A small image embedding model, trained from scratch: arch mlp.
Rows from block 6 of a small image embedding model, named by matrix and row number. Rows with one number belong to one neuron. Each number is 200 + 20 x the weight over its row's rms, rounded and kept within 0 to 999. All counts start at 0.
Before each neuron's rows are labels from the 100 images, of 14848, where the neuron reaches its highest value: "strongest on" is what is common among them. Only what is clearly more common there than usual is listed. The data: single toy objects rendered from many sides on busy backdrops.
# fc1: MLP up (model.blocks.6.mlp.fc1.weight, 1536x384), inputs 117-155
# fc2: MLP down (model.blocks.6.mlp.fc2.weight, 384x1536, transposed), outputs 117-155

strongest on: metallic
fc1.426,170,178,202,187,214,202,211,182,216,203,204,255,228,183,177,175,166,236,226,199,200,215,201,187,176,210,205,200,182,206,179,205,179,202,204,206,184,204,181
fc2.426,238,207,229,223,197,200,223,195,155,210,207,196,156,235,200,225,181,163,192,207,195,169,199,197,201,200,206,223,202,204,240,202,194,178,200,212,226,197,215

strongest on: purple
fc1.352,233,190,201,221,225,216,190,208,231,191,213,226,223,228,190,171,190,212,187,240,188,201,217,199,229,201,184,187,210,201,191,235,158,210,236,206,181,183,196
fc2.352,205,185,245,201,213,187,201,235,202,200,189,170,212,210,221,233,200,172,204,232,169,147,190,209,191,187,211,247,210,201,214,144,228,214,213,188,208,194,186

strongest on: ice cream
fc1.558,227,187,231,223,204,198,237,217,207,197,237,223,198,209,207,209,224,179,189,219,228,202,214,207,223,186,185,216,217,200,221,230,174,211,211,173,224,197,141
fc2.558,197,179,200,196,184,173,201,239,224,166,183,183,223,217,190,195,201,201,146,244,183,206,232,217,219,165,184,178,177,205,187,186,229,222,195,209,199,214,218

strongest on: black
fc1.135,207,191,222,197,189,191,180,202,193,218,215,169,187,187,203,240,245,191,202,204,170,202,249,226,203,175,212,239,204,260,198,161,214,214,213,203,209,180,215
fc2.135,207,199,218,205,200,185,254,206,198,178,186,224,169,177,181,177,228,205,198,189,231,200,160,213,230,204,228,192,224,154,183,191,185,186,212,160,205,187,172

strongest on: metallic; barrel
fc1.181,244,202,197,199,173,190,235,199,183,209,219,218,236,208,188,181,214,202,181,227,191,230,205,197,195,175,190,168,224,215,206,218,210,222,229,194,181,240,203
fc2.181,206,193,208,166,200,209,192,212,177,200,219,200,208,223,212,189,228,156,220,230,199,163,235,220,208,194,201,217,181,210,229,162,191,212,220,167,213,175,210

strongest on: from below; umbrella
fc1.136,192,242,154,213,201,195,192,214,198,187,193,220,226,222,224,216,201,232,222,199,222,212,191,241,197,227,221,219,221,229,177,209,217,233,203,192,201,193,213
fc2.136,179,207,216,175,220,206,188,224,167,210,195,186,186,216,204,231,188,180,199,205,213,172,215,236,222,185,235,196,149,178,224,188,177,223,216,214,178,188,183

strongest on: orange; yellow
fc1.258,194,193,187,184,213,174,225,198,162,212,202,202,244,192,212,188,196,196,220,205,187,170,176,222,214,169,184,184,217,185,182,196,206,170,184,170,213,178,205
fc2.258,219,190,186,222,184,184,203,180,230,193,182,176,215,213,174,214,192,200,226,217,181,218,189,220,185,222,179,213,185,200,231,190,176,222,219,229,206,188,189

strongest on: pink
fc1.90,172,202,171,169,210,212,212,203,214,212,209,188,190,231,203,166,199,198,164,200,211,186,187,157,184,193,202,194,177,211,173,171,201,190,238,238,190,195,190
fc2.90,218,198,197,196,196,213,201,213,198,186,193,221,240,188,196,226,222,176,195,197,199,239,152,217,208,197,186,245,215,174,192,216,212,180,183,201,228,199,198

strongest on: yellow
fc1.98,172,180,224,197,188,197,215,194,224,177,192,212,229,220,224,213,203,196,187,210,182,201,192,226,207,172,182,214,182,195,202,194,197,246,191,202,222,188,193
fc2.98,244,194,200,191,186,226,221,207,224,207,188,220,215,205,231,213,218,209,200,219,181,199,218,204,184,196,185,243,211,206,220,236,193,181,207,179,240,214,222

strongest on: green; teal
fc1.517,201,203,219,206,195,217,161,246,196,212,190,185,192,233,179,202,207,189,217,187,205,213,221,222,190,210,174,168,196,208,234,175,208,205,190,190,216,177,178
fc2.517,182,199,223,185,175,192,179,171,195,155,203,218,187,201,194,207,234,212,213,206,202,192,187,188,227,190,164,220,189,178,177,212,197,199,208,204,187,209,229

strongest on: from above; purple; blue
fc1.240,208,220,203,206,191,180,190,203,224,211,206,220,191,220,240,198,224,198,173,244,218,218,204,213,180,209,233,239,223,150,202,135,201,201,230,187,208,192,218
fc2.240,218,216,222,205,238,194,215,181,239,195,191,206,184,205,179,206,199,202,225,207,226,213,169,190,195,213,242,204,201,214,196,197,205,239,204,184,175,194,175

strongest on: black
fc1.311,209,182,196,191,219,209,173,217,177,217,190,207,180,173,203,212,214,199,207,192,223,214,218,183,223,195,219,190,237,213,209,213,208,214,209,195,185,196,197
fc2.311,189,216,213,219,222,210,181,204,220,174,171,221,215,183,231,191,222,192,196,192,238,209,204,220,224,193,186,225,187,204,203,228,224,181,216,190,231,183,185

strongest on: from above
fc1.538,190,186,226,194,189,211,169,178,233,243,223,211,176,175,210,209,212,191,190,214,220,260,197,204,250,187,192,195,203,186,170,194,197,201,188,178,228,217,174
fc2.538,175,185,164,186,213,182,217,195,183,260,194,201,188,192,230,192,183,213,213,238,194,166,205,200,202,200,184,181,207,211,194,210,181,179,200,193,197,169,190

strongest on: pink
fc1.391,213,214,211,217,199,174,215,167,191,198,237,181,181,186,189,196,186,169,199,203,185,192,210,188,192,226,219,225,231,223,194,206,203,215,232,186,206,220,196
fc2.391,217,156,179,212,203,211,166,222,204,183,189,195,185,182,218,177,193,215,207,197,212,228,168,206,198,203,202,233,173,173,208,214,210,221,201,197,192,186,179

strongest on: white
fc1.141,206,194,216,195,204,161,199,182,222,221,203,200,207,219,162,190,208,177,186,185,200,178,214,206,208,204,194,234,206,216,213,216,201,178,210,240,222,199,160
fc2.141,177,188,192,180,216,192,210,210,178,215,183,218,220,187,218,176,192,226,195,209,232,204,208,199,174,191,213,171,223,213,177,217,187,206,182,149,183,197,165

strongest on: barrel
fc1.146,213,206,175,200,194,181,227,215,193,184,208,207,213,236,199,184,190,224,205,223,194,198,215,187,180,178,206,197,212,208,212,238,189,190,209,196,153,153,219
fc2.146,203,186,209,200,183,199,209,205,224,235,185,201,201,204,182,209,208,205,194,222,208,216,203,181,216,215,205,203,166,161,193,194,242,200,202,188,225,186,222

strongest on: yellow; orange
fc1.360,206,173,198,179,202,207,203,210,218,213,203,190,206,222,184,210,192,187,186,212,193,179,189,190,195,175,190,177,199,207,195,198,225,218,209,141,190,196,197
fc2.360,210,199,201,203,200,209,185,194,209,150,196,232,217,186,198,205,199,183,208,204,201,200,225,226,202,240,199,232,193,205,211,201,212,206,201,178,198,172,231

strongest on: orange
fc1.766,156,195,212,185,206,188,184,223,208,190,236,214,191,228,221,212,213,200,194,217,206,231,187,177,208,193,206,191,264,211,226,176,209,188,206,214,214,163,210
fc2.766,246,206,168,212,208,186,208,173,216,237,195,195,193,156,239,196,194,206,188,205,183,167,177,200,211,241,203,205,241,224,217,189,183,199,153,181,175,204,184

strongest on: from below; black
fc1.661,220,178,200,209,196,221,181,231,202,188,201,190,186,230,215,215,188,195,215,186,238,220,179,231,217,208,193,215,204,196,213,225,205,194,213,193,172,157,176
fc2.661,200,211,186,175,219,269,176,203,174,212,166,216,233,189,190,196,224,191,192,229,169,224,213,180,184,197,199,172,184,190,195,215,180,174,207,189,222,163,216

strongest on: orange
fc1.325,208,219,218,215,174,198,221,216,199,225,234,203,188,183,201,254,169,217,175,229,204,244,212,203,212,171,199,227,200,190,197,200,200,200,238,193,210,180,219
fc2.325,212,211,205,184,206,202,197,185,198,216,199,173,209,193,200,200,243,178,173,203,213,200,193,194,196,203,236,209,193,196,186,258,188,238,175,176,215,198,203

strongest on: white
fc1.668,201,214,210,196,202,199,223,194,189,209,225,202,207,174,201,183,194,190,234,233,195,158,193,221,205,209,252,218,193,204,232,182,204,225,196,206,204,215,227
fc2.668,209,199,212,230,249,212,201,194,216,230,185,169,246,173,203,184,198,162,198,211,197,210,156,201,165,226,211,184,199,186,193,160,205,184,197,201,190,171,176

strongest on: teal
fc1.154,192,177,234,207,167,203,180,186,212,233,195,212,221,195,198,209,184,205,199,197,217,180,193,211,176,203,235,169,196,207,196,217,199,216,197,204,225,165,123
fc2.154,208,214,201,198,184,212,234,218,186,197,189,235,200,194,224,172,205,227,201,216,240,205,218,190,195,212,211,262,176,175,215,213,209,206,177,182,175,196,199

strongest on: ice cream
fc1.390,233,192,168,208,210,210,221,196,182,192,228,185,200,196,173,196,177,191,209,209,223,189,225,170,196,192,199,207,196,201,217,190,170,229,214,152,186,185,236
fc2.390,196,225,217,191,193,207,173,247,185,193,181,190,167,216,204,179,218,211,223,197,158,216,218,209,225,237,179,227,218,193,212,210,221,175,221,190,209,204,185

strongest on: trophy
fc1.327,188,176,166,196,232,206,217,219,173,222,198,194,218,224,206,197,221,167,213,199,214,176,210,192,210,206,177,227,185,238,224,178,229,223,217,244,186,231,215
fc2.327,214,193,199,222,186,182,211,153,195,192,244,230,173,208,188,163,187,206,223,201,202,160,192,197,191,234,195,175,224,222,198,186,197,178,211,216,180,220,225

strongest on: black
fc1.92,207,195,217,191,198,192,187,216,217,219,245,218,219,179,186,199,187,189,198,219,208,199,183,181,185,161,237,214,202,197,173,241,199,215,189,209,221,209,221
fc2.92,199,198,217,229,164,216,235,221,205,212,201,195,166,208,228,190,247,222,199,220,199,191,215,228,213,211,184,181,198,217,226,183,206,209,240,220,200,217,170

strongest on: yellow
fc1.566,191,176,225,220,192,200,223,193,226,230,192,190,236,203,218,217,191,189,200,204,196,160,211,224,199,209,189,228,198,216,193,228,167,207,195,227,192,247,225
fc2.566,218,197,203,214,224,200,216,224,229,200,219,195,181,186,184,226,184,216,202,196,214,223,195,205,182,162,190,206,216,195,181,165,215,175,185,207,169,204,182

strongest on: trophy
fc1.78,173,196,173,220,181,231,200,190,221,192,220,180,213,232,214,193,206,186,200,206,197,203,223,195,206,231,194,190,189,206,194,181,197,233,198,226,224,210,228
fc2.78,203,216,202,200,212,219,212,183,215,206,219,205,171,182,184,189,162,202,183,205,161,164,178,224,182,205,240,182,192,178,208,208,209,212,150,185,158,210,218

strongest on: from above; teal; green
fc1.255,199,206,203,189,219,188,180,211,199,197,184,199,211,192,206,177,194,188,203,182,184,192,192,228,242,211,212,167,193,218,188,230,198,206,202,199,188,212,190
fc2.255,180,191,192,215,204,224,216,196,182,203,214,169,187,215,202,177,212,175,190,189,210,219,204,174,176,175,180,207,242,198,198,187,198,235,193,181,186,184,171

strongest on: barrel
fc1.75,202,193,210,173,187,182,219,199,186,184,228,184,224,203,206,166,181,200,199,232,204,204,175,244,190,200,190,198,171,177,215,204,242,159,205,233,206,156,187
fc2.75,216,218,198,219,193,183,208,216,186,219,192,210,206,164,166,212,205,190,188,209,212,226,196,175,235,194,217,189,161,175,155,231,187,191,205,191,188,183,208

strongest on: teal
fc1.645,191,234,184,187,189,229,177,201,185,198,252,193,180,216,178,204,219,196,192,224,179,214,169,207,238,201,203,195,208,190,224,213,215,229,213,179,224,183,195
fc2.645,198,199,233,212,227,203,213,203,215,191,182,226,203,245,218,196,177,212,177,186,213,204,223,213,219,198,171,205,196,223,243,190,194,196,204,217,201,206,176

strongest on: purple
fc1.27,191,173,210,207,169,215,238,184,200,154,187,219,217,202,172,157,216,201,219,215,181,181,170,220,206,213,175,230,205,182,221,248,166,219,198,189,177,180,218
fc2.27,190,209,170,201,221,185,205,236,190,235,219,178,224,207,191,222,217,222,173,199,193,216,235,176,193,189,150,197,192,200,193,192,203,207,269,172,188,218,186

strongest on: metallic
fc1.331,201,178,220,207,175,178,222,187,189,229,156,177,228,172,170,176,163,204,160,210,179,184,182,246,223,222,210,177,215,206,209,214,207,190,170,168,198,199,203
fc2.331,180,191,191,203,201,191,191,218,172,161,215,206,206,225,215,192,201,179,202,195,184,216,186,201,160,222,195,229,197,202,221,203,186,208,219,221,195,201,174

strongest on: yellow
fc1.199,203,197,185,177,170,140,180,221,211,217,206,229,168,168,207,175,210,163,189,190,171,218,232,202,224,210,221,206,206,224,195,180,186,185,197,190,216,221,221
fc2.199,243,190,214,192,217,227,170,219,183,189,210,129,198,207,192,220,203,187,218,202,201,180,175,200,161,175,181,234,227,200,181,181,194,207,230,188,227,229,212

strongest on: pink
fc1.676,212,200,184,241,216,191,186,193,181,186,241,179,206,194,224,201,236,189,165,217,202,214,171,189,208,207,228,218,210,242,191,192,198,182,228,189,208,224,214
fc2.676,186,217,189,207,176,163,189,213,207,222,195,209,201,215,198,191,197,179,206,242,192,201,206,173,221,162,181,205,218,185,189,178,242,184,204,208,142,185,166

strongest on: from below; mushroom
fc1.19,195,194,166,206,165,227,206,233,212,186,177,227,191,230,210,237,192,199,189,172,210,190,200,213,203,193,207,189,211,172,187,175,242,227,137,200,201,223,205
fc2.19,223,234,195,211,202,194,204,170,195,201,243,241,183,216,195,242,186,222,192,213,203,213,171,207,200,201,221,201,159,184,216,205,201,197,198,204,189,194,210

strongest on: green
fc1.120,188,235,204,210,194,201,173,172,191,159,150,197,185,236,220,218,211,213,160,216,221,193,210,209,211,202,187,160,190,177,252,182,190,209,196,188,175,204,183
fc2.120,187,176,191,203,193,190,198,247,183,190,243,197,207,226,192,212,215,226,192,200,178,209,187,200,207,178,194,237,211,186,168,220,189,169,189,198,181,184,246

strongest on: pink
fc1.239,210,193,194,266,204,175,216,196,154,220,207,198,181,180,198,212,200,192,193,209,207,177,185,169,180,180,209,199,198,179,220,208,170,190,183,226,204,180,194
fc2.239,190,202,254,207,210,175,221,212,204,213,202,232,215,205,174,204,183,187,221,206,177,203,219,175,177,236,225,192,202,199,206,196,223,202,210,174,186,204,207

strongest on: white
fc1.580,193,191,172,170,213,195,235,234,248,191,215,155,196,185,216,197,198,198,200,199,200,171,197,199,183,232,185,224,198,204,204,184,214,218,212,218,173,226,199
fc2.580,200,171,229,222,197,231,227,199,199,179,191,205,222,204,229,196,190,172,181,204,177,195,170,199,187,184,202,228,186,202,204,223,204,210,221,219,203,206,201

strongest on: ladder
fc1.8,188,178,169,200,203,236,197,177,146,190,198,177,213,197,205,237,170,230,185,228,214,224,189,200,225,243,181,202,185,214,209,237,202,189,210,201,185,174,168
fc2.8,224,183,169,186,210,163,236,194,255,220,195,215,215,174,176,191,192,191,195,177,218,175,201,194,175,222,217,206,175,204,221,154,191,184,188,220,201,177,238

strongest on: teal; green
fc1.274,207,161,201,218,187,214,187,193,203,176,199,186,187,192,197,212,176,217,204,239,180,205,175,211,210,187,205,216,155,213,194,194,207,177,236,204,218,154,223
fc2.274,229,221,195,207,187,202,191,189,198,210,193,200,205,193,181,213,243,213,225,162,186,152,197,197,209,241,208,196,193,176,176,191,206,233,190,182,182,198,243

strongest on: black
fc1.732,198,179,218,214,178,205,191,233,180,196,182,227,222,184,200,202,237,209,185,160,218,206,208,164,168,255,194,180,208,143,195,197,202,210,185,192,192,214,195
fc2.732,197,205,176,181,212,213,187,187,177,193,206,184,188,212,182,186,218,224,202,179,179,193,190,218,262,193,226,228,198,225,224,218,218,218,194,186,171,189,224

strongest on: ladder
fc1.249,187,203,226,177,214,200,205,211,235,224,219,146,186,184,209,220,232,204,182,194,198,184,218,202,213,236,192,155,212,189,214,224,215,208,232,191,208,179,182
fc2.249,185,202,196,214,180,168,202,179,203,149,206,215,224,191,209,180,225,173,216,149,207,185,196,191,209,199,220,218,175,239,197,176,166,201,199,160,214,196,216

strongest on: from above; pink
fc1.30,226,206,212,188,197,199,202,223,240,198,182,229,208,186,189,183,198,160,184,164,247,218,176,177,217,207,186,214,210,186,204,214,216,223,169,167,204,208,207
fc2.30,221,197,183,209,225,167,200,177,171,146,196,174,213,174,213,197,194,219,222,214,196,204,200,187,208,216,196,163,218,231,233,208,177,175,191,205,200,220,186

strongest on: from above; blue
fc1.498,192,167,213,209,202,170,195,174,214,192,171,221,228,215,212,177,212,241,207,215,197,237,185,200,198,178,192,207,186,183,177,195,213,177,217,222,200,184,191
fc2.498,228,213,214,169,220,205,224,172,239,196,204,175,153,185,170,184,207,208,202,153,208,194,221,171,163,213,218,191,218,191,233,206,172,212,178,242,193,232,192

strongest on: orange; yellow
fc1.313,194,181,198,223,184,207,192,224,199,174,169,216,189,190,181,202,193,217,201,195,217,220,199,201,218,210,176,195,182,200,202,205,207,233,216,207,252,200,213
fc2.313,227,222,219,201,179,202,223,192,196,211,202,197,187,227,212,226,208,210,237,200,178,164,178,212,204,191,176,162,170,198,218,227,194,181,197,189,188,195,209

strongest on: from below; trophy
fc1.471,215,171,184,190,166,189,233,211,251,193,211,218,201,202,216,203,219,215,170,192,223,193,242,223,190,181,164,229,227,199,189,194,211,203,183,218,181,220,193
fc2.471,200,219,207,185,189,208,201,184,225,226,179,211,189,198,218,178,188,201,227,192,235,241,193,200,179,231,203,222,201,218,173,215,193,193,225,217,190,208,178

strongest on: barrel
fc1.233,201,188,188,209,217,212,197,214,193,223,201,210,227,188,234,220,168,195,246,205,206,193,192,201,207,213,222,210,232,182,226,169,225,191,197,191,244,180,182
fc2.233,211,184,178,179,187,161,207,198,179,183,197,198,172,205,200,169,203,219,208,180,199,230,208,211,185,240,213,183,160,189,176,194,196,198,202,215,171,177,196

strongest on: white; grey
fc1.188,243,272,220,199,186,172,216,214,220,170,179,174,189,197,197,218,221,158,199,174,208,182,247,187,207,206,193,200,218,202,225,184,195,204,236,215,178,225,203
fc2.188,201,201,225,217,205,194,240,209,188,174,200,179,220,215,207,210,183,200,208,221,199,222,191,211,223,159,197,193,196,188,199,196,165,192,197,200,217,170,194

strongest on: teal; blue
fc1.715,216,198,246,214,187,231,210,211,229,216,214,197,180,203,204,212,224,237,200,195,209,206,212,240,184,175,190,190,182,206,234,221,169,194,219,174,196,154,219
fc2.715,162,195,215,195,196,218,207,214,218,191,215,198,221,233,191,220,213,220,178,198,221,206,213,190,177,219,227,217,214,192,181,184,200,194,174,174,197,244,203

strongest on: green
fc1.271,221,252,176,220,204,160,232,175,192,208,210,192,206,185,193,165,207,190,207,198,219,191,175,208,189,194,207,204,192,203,230,194,165,202,170,209,170,210,218
fc2.271,188,206,207,201,203,232,198,234,206,213,217,181,152,199,206,209,184,187,223,196,203,210,160,189,240,236,193,213,206,192,201,200,207,157,193,190,227,228,194

strongest on: pink
fc1.16,209,211,219,175,175,167,239,203,217,205,192,214,186,179,205,230,178,200,198,205,219,207,199,193,202,182,166,217,210,186,191,173,211,188,144,197,183,213,189
fc2.16,198,168,233,248,173,168,184,219,187,195,195,162,202,209,223,195,228,220,204,184,204,220,209,210,191,203,240,198,183,234,242,231,187,207,218,215,228,186,166

strongest on: white
fc1.41,223,198,230,185,240,188,195,203,218,228,192,217,158,220,217,212,215,198,210,196,199,193,203,217,172,194,223,209,172,199,146,192,175,199,209,215,158,189,198
fc2.41,221,185,196,218,188,206,195,187,194,177,224,189,214,172,221,200,220,200,182,161,222,180,195,216,167,183,208,215,157,167,223,228,180,242,215,199,216,164,178

strongest on: pink
fc1.109,240,169,182,202,190,207,230,185,202,207,201,230,200,193,204,172,191,160,225,206,199,186,211,208,214,176,195,182,205,192,174,233,205,203,163,163,184,227,201
fc2.109,173,216,192,203,173,198,235,191,196,203,192,228,213,192,214,218,205,216,266,168,225,207,154,237,233,223,191,200,227,185,195,190,204,185,184,203,209,202,157

strongest on: black
fc1.336,211,196,197,177,202,210,199,156,209,191,180,165,247,185,197,182,201,193,193,193,219,199,182,220,217,197,186,175,187,186,176,211,181,200,192,223,177,208,177
fc2.336,213,175,210,182,196,182,194,180,208,193,185,203,197,174,223,203,191,199,209,190,187,201,154,190,157,178,182,189,222,198,210,204,161,220,211,225,200,209,183

strongest on: green
fc1.651,177,252,190,201,194,213,235,183,221,188,169,186,221,235,202,198,175,197,219,227,186,219,197,194,192,191,180,199,184,229,151,167,193,226,203,185,203,187,148
fc2.651,180,221,243,196,199,199,144,203,201,210,205,177,183,199,201,189,183,186,208,200,220,191,177,190,220,196,232,183,195,174,211,159,241,153,198,217,205,212,210

strongest on: pink
fc1.435,216,203,192,157,185,187,202,201,196,218,195,181,189,198,159,159,219,177,194,221,208,160,224,231,223,239,184,220,189,231,217,207,197,194,215,174,193,203,185
fc2.435,188,211,206,237,230,206,200,235,203,231,227,210,197,199,261,229,158,181,195,184,207,218,199,168,191,182,225,190,231,183,155,195,205,206,208,213,199,153,196

strongest on: ladder
fc1.628,200,198,189,177,194,208,197,188,214,215,173,196,188,242,188,170,199,223,202,214,169,204,216,214,167,219,248,167,212,187,190,213,214,227,224,223,202,201,183
fc2.628,208,196,172,221,182,206,258,172,168,238,179,208,192,174,193,159,210,212,193,200,188,158,219,204,192,196,166,194,214,181,200,168,195,187,210,168,173,217,230

strongest on: metallic
fc1.547,192,195,187,247,188,229,206,209,224,207,221,161,218,228,211,198,229,231,214,216,176,205,185,187,158,184,195,214,210,186,213,214,217,220,158,211,239,194,215
fc2.547,242,218,206,151,186,166,193,225,201,223,162,256,202,215,151,208,185,173,189,218,201,208,216,227,183,200,196,169,214,193,172,196,189,202,192,193,177,192,202

strongest on: yellow; orange
fc1.745,182,223,195,243,173,230,202,213,212,160,188,201,209,210,189,216,173,222,237,191,211,192,228,161,232,185,182,177,170,201,195,223,175,219,217,213,201,199,184
fc2.745,224,216,174,192,195,200,159,188,187,202,203,185,226,190,217,198,196,194,154,239,173,192,191,211,231,213,199,217,216,201,210,226,223,194,220,177,202,221,201

strongest on: trophy
fc1.81,220,206,198,196,181,179,199,201,204,206,181,212,173,210,185,212,214,190,159,201,189,189,216,226,226,203,155,210,203,217,217,173,192,182,141,200,188,218,211
fc2.81,171,251,181,171,160,211,175,222,188,205,198,208,210,180,222,206,220,184,182,191,217,234,189,180,186,220,211,189,195,219,185,222,172,171,191,213,204,199,217

strongest on: orange
fc1.570,203,165,180,223,181,197,169,235,217,201,174,170,165,200,183,199,204,175,148,185,206,213,186,188,199,183,203,221,225,189,179,214,182,222,221,224,167,154,206
fc2.570,208,235,192,173,193,219,236,198,195,137,224,217,224,210,211,180,203,209,210,205,201,213,167,207,177,195,194,191,188,198,200,176,177,194,233,187,210,181,193

strongest on: barrel
fc1.52,205,203,186,203,227,217,166,207,224,179,200,201,201,184,212,192,202,215,217,251,191,199,193,184,209,179,234,191,200,184,219,209,178,224,213,210,230,187,180
fc2.52,189,190,212,137,194,197,198,221,194,211,218,198,192,214,175,209,243,177,184,183,220,204,186,185,197,214,218,211,218,177,153,194,221,170,210,161,194,183,195

strongest on: from below; mushroom; yellow
fc1.468,186,203,174,198,194,204,217,238,173,178,184,195,168,192,189,219,226,214,195,202,239,191,230,161,238,203,199,180,242,200,204,197,175,237,199,199,162,220,190
fc2.468,206,197,235,227,188,191,186,182,184,211,208,229,211,245,212,186,194,220,221,182,186,186,182,235,180,205,183,212,218,193,214,206,184,206,206,203,200,201,231

strongest on: ladder
fc1.646,196,163,156,197,182,188,195,180,212,233,246,182,208,231,170,212,239,229,171,220,215,216,249,199,201,249,197,212,202,209,211,227,192,181,161,218,202,188,185
fc2.646,232,212,203,178,239,199,234,182,206,209,191,205,226,160,166,203,210,210,180,175,215,193,180,208,157,224,177,245,161,176,209,192,221,228,205,158,205,199,222

strongest on: green
fc1.244,198,193,195,215,195,203,256,181,192,199,211,186,190,208,198,238,231,187,212,192,206,230,208,199,186,203,203,183,217,206,161,221,171,223,210,225,226,225,202
fc2.244,184,231,221,185,192,197,186,217,194,191,195,217,210,199,174,205,188,193,230,185,164,250,196,225,181,202,214,229,181,169,219,211,228,206,249,215,156,178,197

strongest on: orange
fc1.733,200,156,222,189,192,165,176,226,160,222,164,182,171,172,214,210,211,205,162,189,215,179,185,197,201,187,199,247,189,200,188,190,149,169,200,197,204,213,201
fc2.733,215,226,211,218,206,199,211,186,237,195,220,162,216,174,190,195,216,212,211,198,198,215,234,232,220,204,179,203,203,196,210,199,211,212,258,253,220,184,185

strongest on: purple
fc1.685,222,207,210,215,238,182,185,204,199,219,210,201,157,201,192,210,198,166,212,198,203,224,205,205,191,199,198,187,178,197,211,192,234,191,174,189,225,220,220
fc2.685,196,205,176,222,210,209,172,207,201,189,194,198,223,199,218,189,204,217,220,203,171,185,196,193,230,195,205,200,153,194,194,205,229,211,202,222,210,210,199